config.toml
dataset = "close-ups of made-up surfaces with and without defects"
kernel_size = 3
steps = 10600
Rows from block 9 of a small image classifier, named by matrix and row number. Each number is 500 + 40 x the weight over its row's rms, rounded and kept within 0 to 999. All counts start at 0. Numbers have three digits each.
After each channel's rows are labels from the 100 images, of 14848, where the channel reaches its highest value: "top examples" is what is common among them. Only what is clearly more common there than usual is listed. The data: close-ups of made-up surfaces with and without defects. In brackets: how many of the 100, against the usual share in percent.
# conv: pointwise conv (model.blocks.9.conv.weight, 384x384x1x1), inputs 96-191

conv.325:528469502491470494490458457454472485520451567531521532481555477501499499463494505458513485474501446485537491503523522531583554508497499482508560474485505453459565536470576464475475513579471509626530477435525470507548509497522478517516475485524485495494495516594471486587519502475523479513
top examples: smear (100 vs 10.7); wire mesh (34 vs 10.8)

conv.300:541454469515456545437432511529461515523545482517560472571538505473515440493466557590558503506520516472512437513539423549462531551517444564459546546502509478494508484404425516503497485479566504475481487470523512600552515509491546479522482402474482474494495447551465529496464515453328524521
top examples: hole (69 vs 11)

conv.294:464514517503518513520526503492517506506458457523443462451536561577457517504551508519503415547557463470430470456499511559446541476522451475533566529495432460493494524451482510554526513452466479492483447494504578436438471511522505513528534510543541529513445521468490532600488441493422531527
top examples: bright spot (87 vs 11.1); wire mesh (41 vs 10.8); tiles (37 vs 11.4)

conv.319:532477465483524520479524508460484490484545546535506448490486533496474430512501489448582490533512515504517517505502490442504483510481448491490501496554522461477453594520443497499477520529453501452478459478560503430472491454462538596521505467446463507515557427516423471570542464489450445481
top examples: smear (55 vs 10.7); wire mesh (40 vs 10.8); scratch (38 vs 11.1)

conv.83:523483476473517517578511535499512580493493531534506520460417529525540550468479509452485526487467465444513470523510511407482436520553482535490481468500462498512472529587516556499479553455546416530521490551559495492477510552467549453493508513514554399474472512504451536553436488451449484522
top examples: scratch (47 vs 11.1); bright spot (37 vs 11.1)

conv.360:490515486513474473479503429420467538460465474519471476478515497468487481487493493520484519457460512490464547443513510500487479456445580593516474465531450429619489544482515491499516479518506465533602551546530511593585484534564521557415504449487545515530504488425415548508517480450523574515
top examples: stain (91 vs 10.8); circuit traces (27 vs 11)

conv.26:549495480601439535453501507462556585554462511520490457501495486560414457466532597486483493518541477454444476475498580474500476512557591477546505465486523452492483524553603417543489500507488500485479502449484463573524495479486499493481524582512430552486517490524495481491439504453428526546
top examples: tiles (46 vs 11.4); crack (46 vs 11.4); stain (37 vs 10.8)

conv.352:480511486423483464558544492526486563465537488457532510528491495492451516484532456486503497521461500489504422468481508474504533526517464476593541528468500471473498494497515549530520540429567495452494531490495476446452490474529509503541504477430331504510533454421491513496507500477472456502
top examples: tiles (34 vs 11.4); wire mesh (29 vs 10.8)

conv.137:473498516457554433487523554517496488528509477501487507447524465557450506468467513474555570452479470458527573564579517498477490545494579439568497430458488530547564517566492488494517602445486530549506482489506475572513474455493497499485502497491504525483543528559469528507524528484493442482
top examples: hole (57 vs 11); tiles (38 vs 11.4); wire mesh (37 vs 10.8)

conv.235:503571471561544512523468570507526472543524443449541500550533477488487459487577487509520447487493551473541498520469477523489499465421547483518578541453471543491498489509458461490500484502468531477519537466550581485502537476518531485501474464490415522530496489503564481467500599524414529512
top examples: tiles (69 vs 11.4); dent (54 vs 11.3); smear (46 vs 10.7)

conv.204:470511542605538558451518558508488565557439476466517498460533487490453507480470425504581549429495474498436465503488513532457501503507432546489476531457507576548551455431561497468516545475463530493535512476512465526539485481412617531547477438477601457506457492559476495564499521466505468527
top examples: scratch (46 vs 11.1); specks (41 vs 11.5); tiles (40 vs 11.4)

conv.223:521479495473508567528506430495540470530476455497459485476539538548448494506585512462541470477493506545466541507629571517517494483498487535565572563560607542496557484560476515541449504539457521480554509468506540538538477532505447478492496491502464495448511501438510550587489461582525441522
top examples: hole (71 vs 11); tiles (35 vs 11.4); bright spot (28 vs 11.1)

conv.373:503538510451491526541508516516444533457547558444472506515470526493514520491574442456481517545471507490466485437465521525528459517549421464470429566568542531514494494533561520459540496449479489498517527503405451456558486517432445546515506510552502571463502494484444459548492442556566504575
top examples: crack (66 vs 11.4); wire mesh (32 vs 10.8)

conv.53:443480523604547539456546507501478498478521474395487521582588462488505521526475539496625478427372525477404433484530477517554485498531528539535485507473543537470458527464477536486481491466533531438474576457449485468524534472479478422534521498445448501448479535571498476568571483460535456429
top examples: crack (96 vs 11.4)

conv.91:461585516633470489516449555490504511496474493453458467460568524510449447495497420470533472503513490470560454509435449552454508470495528460547543473418448515558494460482510528544453534566490528482491454516453510495541493491479506514488436497501503537539510490460458558525559501531428491506
top examples: smear (42 vs 10.7); wire mesh (34 vs 10.8); tiles (34 vs 11.4)

conv.44:543481554495474478488492477539452504547582465490432474489539509550538475515487532517510452482468495460487459486437482562539562503474524500477502580507457404462462470465459476517552545498524531514505505495458493502545501542502493449475478509432545591456553512566490490452492472451465535428
top examples: stain (65 vs 10.8); wire mesh (32 vs 10.8)

conv.113:467560494483486568503493488499544466540446471489485553459492554522449559543428506463544494508471433533458496435443499530507588468439515463550507472471547479489476470422457530482509523505454510414575479532506495573479562518521523496511526442546540484533529484519447509509445463444393460555
top examples: stain (48 vs 10.8)

conv.345:555503450431485538489480456530589536554496512520500512490468538534501517449449494553459460453449493489471534502474469534504507493504478508481449529491500489548462507475465487472548496539482456500522544464483472538483510525537547509536492516529566604455497520558411466495517495542502481490
top examples: specks (33 vs 11.5)

conv.202:456521548528506509505540573490558510469502450466506558446543501523448490527452522537492540519537523477468467464490458567507488476399539489551481533480493547488578500471507512528488515454499508509526524483488523488504454517499527500536530557473600458500506511549557489498487533504462468466
top examples: tiles (90 vs 11.4); dent (39 vs 11.3)

conv.201:528586446558484445463594510470455464580475527500507442439503464505560464505491503557505539512503504393513576471495507483464519461477441495536530605497532494510654499528563461484483544398499467488447550586452498540516488506490553534568502428438383502450541423465548431515472506433560467521
top examples: smear (51 vs 10.7)

conv.377:531522559529489522504473553518482513579504455505516464477521468473499524510516524432538487483481484493573575552519449536565400488508444457484504556495478479485543495558576516533546533530493542450508475525550527497508528535550483595546530498530478429481484460497468502611465480451537454495
top examples: stain (51 vs 10.8); circuit traces (42 vs 11); wire mesh (30 vs 10.8)

conv.68:427545477496481532488527494431501486429500495499519462477510453562484505480519453478493489454497518476457470510500476478496449517518467477485560513428530523454538511517500473463490511544466537492489500516564489512413469516447657505483531467579535480496526497576474533505454501507553463514
top examples: crack (83 vs 11.4)

conv.18:492497538552505491473485515505492592512449470500501521550571453461500529542471437473526515419578425528520484457499584474500490544456462539391587506499462494474488502501495461458609501502484502546429483476470474490446564496564469583486466468524475466488544500543477479508504448567533536495
top examples: crack (100 vs 11.4)

conv.126:538567553461566441513497522524559543533505464551512531463493564465500490499485463506486470473485503503524518482491559606481476508522546516490439456512522420558485552563522533532477574554422402482486476507510482511503489481498558459507523492525488508498504508539510473506525526514558524561
top examples: wire mesh (54 vs 10.8); dent (45 vs 11.3); tiles (36 vs 11.4)

conv.175:394471468508465535491510495578480496562434511464537519408511485420523476512450560481457498458539483520476391463487573515511496543541568550446538446549451598456471520466448473468484521522573568520537526454538507463452515532518509530479529540520418498472397448509610426490508566618465516477
top examples: crack (64 vs 11.4); wire mesh (37 vs 10.8)

conv.93:453510509536491513472504537523451520477488496599470481458566513508534522450501514427502535538498642485474549510530438494567499503536519566544533536519476468508508475461425500544472513492526515515535448549550466447524526482494469509485533458456417493477458447523430565490487403459559465564
top examples: tiles (43 vs 11.4); dent (32 vs 11.3); crack (29 vs 11.4)

conv.89:458525481515460518484506457473478456494479466521501405502490567472541468445531582557479525489554474447501480487441537527466452489495578547516440526460495439460441496456501446463460566447523475449502503498488562549501473475476524515554520498505456523561539517497515437545509423480508472525
top examples: hole (92 vs 11); tiles (29 vs 11.4); brushed metal (29 vs 11.4)

conv.65:542418502538437509522595483493509515563467543572460464493524607487455483511577466504531502404511536476506536500527477485582486399473493550448572521449501464536488511544548429506545566489468545491515546541559517494514556559497505475523483443521480486551510415489485461506522506498497508568
top examples: specks (78 vs 11.5); wire mesh (32 vs 10.8)

conv.210:540473515460460518565493479606512461468460581497561501450498511512522513515471489560553511504465540555464530481517471466522509514453461438552472492498528523468522566476483498474496499499603519463523519477475468530506501507471441546461525448496525523553588485504482498509490439478449397561
top examples: dent (94 vs 11.3); leather (30 vs 11.2); wood (29 vs 10.9)

conv.217:529540495472505442461466510542477540594505472459464499565570516510516453413528475498452517531517557481451458456536523543476451517505495606455450533519553572495513504530493475493517532487467456496462519516496579490484467487588463513517484483436431500558447457460534528537537517553516460481
top examples: dent (51 vs 11.3); wire mesh (30 vs 10.8)

conv.179:540491463480479483469569548558526455485504505452446475528515498411527460548552496463438478486507491492452445523500457481538504467475485494515516489498448511561473580530520432490536498496501519507512505518465553434443486478495494516497500493520534523454519460527519474435483451504502537462
top examples: wire mesh (53 vs 10.8); dent (50 vs 11.3); tiles (33 vs 11.4)

conv.379:533403480563491487461447525543403500490545546505527522476459491432478549483572517483508505512475446459512503554472513415484522472482476507518534538524556527490503498402584495506563503544526555530471521501410512514532552478549441462526496514440462473469501468447535517456525513482465428515
top examples: stain (69 vs 10.8)

conv.112:567543467456464449439478574413457498543458485555450477580495456525459487515453466531531526453488594467546491523497507509501443507517591517548513455462412462511468520486511496540479488499499575514502514550481531495550525482515532495527523492509518468536522492473572422430549470462601493533
top examples: stain (100 vs 10.8); circuit traces (40 vs 11)

conv.42:470505540526500547493570470482524547503490507562460504518523497491517532495518503501538525531525478524520435497515441461538495476508512551579528579541503482516549457554523566507507510465506532445574497509546533548531536569435519465540517452480600490451509479505585542539506507503412536462
top examples: hole (85 vs 11)

conv.34:451455424507547625493513522566526559482458501579504526503476524450497486483595487511450496469472540417500477437496520503504527510581505493474475501459555549499529471494508500546488477517481515509530574499423516476445496438473533502473411497490473472495529556502562507472526505410535511512
top examples: bright spot (74 vs 11.1); wire mesh (41 vs 10.8)

conv.125:567483489494523577530533528485483543516457509478453477446510441525500442452464473511451509608517488421583504473493522459421498527522459457526587468458505557479503504506471490524482520436572518538457497505443525499530496434565521479522517480550495485503501460453517462463488503557524545468
top examples: wire mesh (54 vs 10.8); smear (51 vs 10.7); bright spot (48 vs 11.1)

conv.364:446482560497404515465453477533479537507442425539525474524604492566469570554531569573548471512475596484525430469613523493438481486498488488568472519521462491474451491487522530489498439537495485459424550417552546572483505529536506464520608542500485501504535506486437593501476530531496494501
top examples: hole (92 vs 11); tiles (54 vs 11.4); wire mesh (37 vs 10.8)

conv.143:460519535524493520403449480505477502594509467491523446447495494534483426451449437533495472470596491494472459388513739489511479469509518514523493473537397468552538513494501539492588539516458466507486469501474473486491511561461512477460440507519493567462453503517493456510477471541505505476
top examples: crack (90 vs 11.4); tiles (28 vs 11.4)

conv.88:497503506493477491516497447538454433479518577491476494466542509495512480488470522547507492517495491502488418493495480485488497510487511402493509525507554478460518506443558543528478489445489478427476473531531507455566444425497487531596504461510478453466546484521498538553425502465485516549
top examples: stain (95 vs 10.8)

conv.238:479573524459480498505499506466513481516519500516504522491562553487548515507488516467487499485522480497567505456505499483528465544468450532520503432483539516637575467464504449546480487447438512513503587453545522442516485515503519447532485503524655423479513480466465493501505514557498605589
top examples: crack (49 vs 11.4); wire mesh (48 vs 10.8)

conv.188:502472453414526499511548536579507474489531534506554481528497506527599504500457436487502436562498512499505495435563555551539547402544537540541489459438538479492467508522515514502539502450488482512518524529509436517494560511494559482427481501481513532500456466450539575584455514495494447464
top examples: scratch (100 vs 11.1)

conv.54:572474472510468529488526498507561555484497456465443535519555528500470481485530537515481453408582523597508532481463482491440539523488486502505529398468470534504532489516563508428525593474488463452495535508424503499517453453491481470544489526583544574508497524538533507505531492472479512541
top examples: smear (88 vs 10.7); wire mesh (28 vs 10.8); circuit traces (27 vs 11)

conv.71:560524550442500485535481530494496510484480511466529493486513467531452511484520524504508436485495517406527526571488451483556376521528521497478489495481492559501435478504504468505484512430519657477560429508435407472481511483488485514470499474543528541471536425531533418548424447517510479449
top examples: stain (100 vs 10.8); circuit traces (49 vs 11)

conv.79:390506461543514491572517471506582580516461569555561476452497498511509552504439485496488443529538520488483498401520443532464525536525522471540468492435499608511451530454482509498464500497522451465535489516456476462494484508537498507583538500510464431485489477489559488522531496428542550550
top examples: scratch (97 vs 11.1)

conv.283:600532506429465496528584469473587532525501436581517461476554486489420426397460547455496540550476578393490578476539515505508506549498508508426516502476483488466529478467532502464430517495528455584578477486421441555465494528498534443551549489508545478396482544485478359504499547524455543555
top examples: dent (89 vs 11.3); tiles (32 vs 11.4); brushed metal (28 vs 11.4)

conv.245:498526534500542490500512555468500549502459508501505504563503574526460479544531497469581514425539463539518521509499389459516573524470521473479635554451541463519504538571498554448421516509495523464512454470534460487491509493471489468431541489487559493531488497490498422462500525477543521573
top examples: bright spot (53 vs 11.1); wire mesh (48 vs 10.8); dent (44 vs 11.3)

conv.269:542507606461498509583502490567476518577501469502525472508505499515455442480449494452516478480444493484548446443493494515517506550557451531480505494504490475479514470519490541486550523440503493482502455510506513558492531430438551444500491529467565458532529525505451472542499475498511474549
top examples: scratch (44 vs 11.1); bright spot (32 vs 11.1)